config = dict(
    train_examples=245000,
    image_size=32,
    crop_scale_min=0.8,
    horizontal_flip=False,
    arch='inception',
    hidden_act='relu6',
    init='kaiming_normal',
    beta2=0.95,
    eps=1e-08,
    one_sided=False,
    adamw_lr_other_params=0.0019,
    batch_size=384,
    epochs=8.8,
)
Rows from block 4 of a small image classifier, named by matrix and row number. Each number is 500 + 40 x the weight over its row's rms, rounded and kept within 0 to 999. All counts start at 0. Numbers have three digits each.
After each channel's rows are labels from the 100 images, of 14848, where the channel reaches its highest value: "peak on" is the class under the peak. Only what is clearly more common there than usual is listed. The data: made-up road signs on poles.
# r30: branch 2 reduce pointwise conv (model.blocks.4.r3.0.weight, 48x192x1x1), inputs 117-155

r30.6:421472563501540534491546445477475511431542464537538421514533476433491430532534504512527488517483521534517531495478487
peak on: rim

r30.23:482511497514481436497492448464593549507567475478476521496489531491491536472438559590491543512524466467549440483445543
peak on: face; rim

r30.7:583485490512510491578553530494546477527490541510434517452463481509514544582525538528466436516459481446487448467513488
peak on: face; rim

r30.36:572452495476465493516511552522444489471506487558464478522428432502482515470482517548460508427509460475498629516441481
peak on: rim

r30.27:441569446458492497503486518449482492520479502493503549525515470550543457532494446440502481463530504469517456506517496
peak on: face

r30.21:587497512500494455488529509488516502499463477491471488438549492485486506540489477472526481521462506517500541496444533
peak on: face; rim

r30.11:508525483512498508539519521453499442503497539464549451543505529468456571459512488469536512478495431479498530486537462
peak on: face; rim

r30.15:503523569506478471547516494542494463453478465599505501511475534536546582460476540517526509564540477476529510462486521
peak on: face

r30.35:558462484501406472562471423518425576493505476506494536463526474473459474488485574551524475508495529496572510449525488
peak on: face

r30.26:489440458469480509474434484487477416478429535465523502570521534559457486476493477519454444494557520459478474466551528
peak on: face

r30.16:535438479550509513526493513497489511487494532447506478471535497521482520489476436425480484581527486496496559463458491
peak on: rim

r30.13:488450473534477512432512510485492451534502500542498479461484438448467465442452535434528520483469466553472506482501539
peak on: face; rim

r30.30:463511578571506557567489524488497509531508562466506501525539540531459550480479541461463456483456487523534456474541463
peak on: rim

r30.2:481555447480419499412555462508500515529506518504542539460463480485443494481587494516523570500485471510532495498533500
peak on: rim

r30.39:504530576520512484464501468531521557535496474469500490501508472475542516467433473558507514562538520515501443459564524
peak on: face

r30.24:479474435481540528424473438461488482462448438463515503463489577530520391541537463522511464481467496487464472521417460
peak on: face; symbol

r30.38:522508491496446505517457542520463511567496508482471489426512547442501483482476495523533509450506533528474527453528545
peak on: face

r30.3:465499542541509520502458448535475531552456509402488478524490536511538492518571502476465479464481447564457548514505480
peak on: face; symbol

r30.0:483494495488494462454463499478472608459515428496481489446519533449607498447469510480537523466499551558472531478494539
peak on: face

r30.20:515483530433467458523473551504458457449513511541526510465420596488506483476535454536457430498502490521513499482476500
peak on: face

r30.9:440448447519492531472474454535494415486501511507504483609565440548464541585511545499492493521506496546583522460535565
peak on: face

r30.44:461534488450507460476528547531418449474508503500467474493504480435486486458538439547533492480483510431504517552442508
peak on: rim

r30.34:424520568503494501528574475497468513484479523463456461452482452459505487468494463511531592495508510503482555469509432
peak on: face

r30.4:523515517453450496545449506504559507526521491520516514495526523486472529474609481478569473492532460493537546497457478
peak on: face; rim

r30.5:473502585541489470473509476472530494491467532475526498435570575448474497470498530489524526513434524477488484520436539
peak on: rim

r30.12:527470496524478474498481470493486505485564446504510454461581484455469469514412482507452523573496495454498494495480551
peak on: face

r30.10:507562613470518541486458497513492498437452543491552587476602545479407448529520497518496530479468473512547506519460508
peak on: face

r30.40:516451464426448459478528521472564508485493466540547476505518504477542481448475484448431552461472508550490473486475442
peak on: face

r30.29:523493450481513509466496533546573482502520460480506499476528460482474449541489505470432523521485477573490457526478515
peak on: face

r30.1:542557522581531498461527494483475475481484500489461530486463458527519491505528489542493452538443446447492524503509462
peak on: face

r30.42:517483570493543465481498572530470448510497472488518480504458499528500548447428468471498555497461514473445503511495399
peak on: face; rim

r30.8:528441465490570480464560439458559470478568496410481510509461502521503551452508462478486506431522460547514505419465529
peak on: face; rim

r30.25:492508456481462492510465511501559473469526442512541462521530528543483609490510443521469484421492456465489551502498534
peak on: rim

r30.19:483456446567494547613463512504543547480524542511525567452498431516520435521568567433474517528503489465472472463580561
peak on: face

r30.46:434487495500456512490469496561530503487527476500540538455520566450451491520438541497499455501515509441492521452581506
peak on: face

r30.33:429496483466508470495507487551518537536517528506508564446514531537479464505446525482528542521485452466506466503482523
peak on: rim

r30.14:464539471557496468426476493473547555491451497483491567513534555506565570491485475502459589551441484491591505465520513
peak on: face

r30.28:493428468533549463535518506466509493508524507475474580469446459484499463488531465468468516540455495543482484475467561
peak on: rim

r30.32:549498570464493478515472498456510518554475549441473508465475496454515478494500478516494511491475508558448393452519520
peak on: rim

r30.45:450512511464502498534486459510467413444505551487520509525546492481525555453464475502500457501455480497509597458527588
peak on: face

r30.31:481523511475514540521538487494524502505528482486529432480511515525490551521523389436495543559500436560505515447561542
peak on: face; rim

r30.18:521465473539518481437439486483504501509482544441460528530526472523564496517531524499413519503469480477420538464519477
peak on: face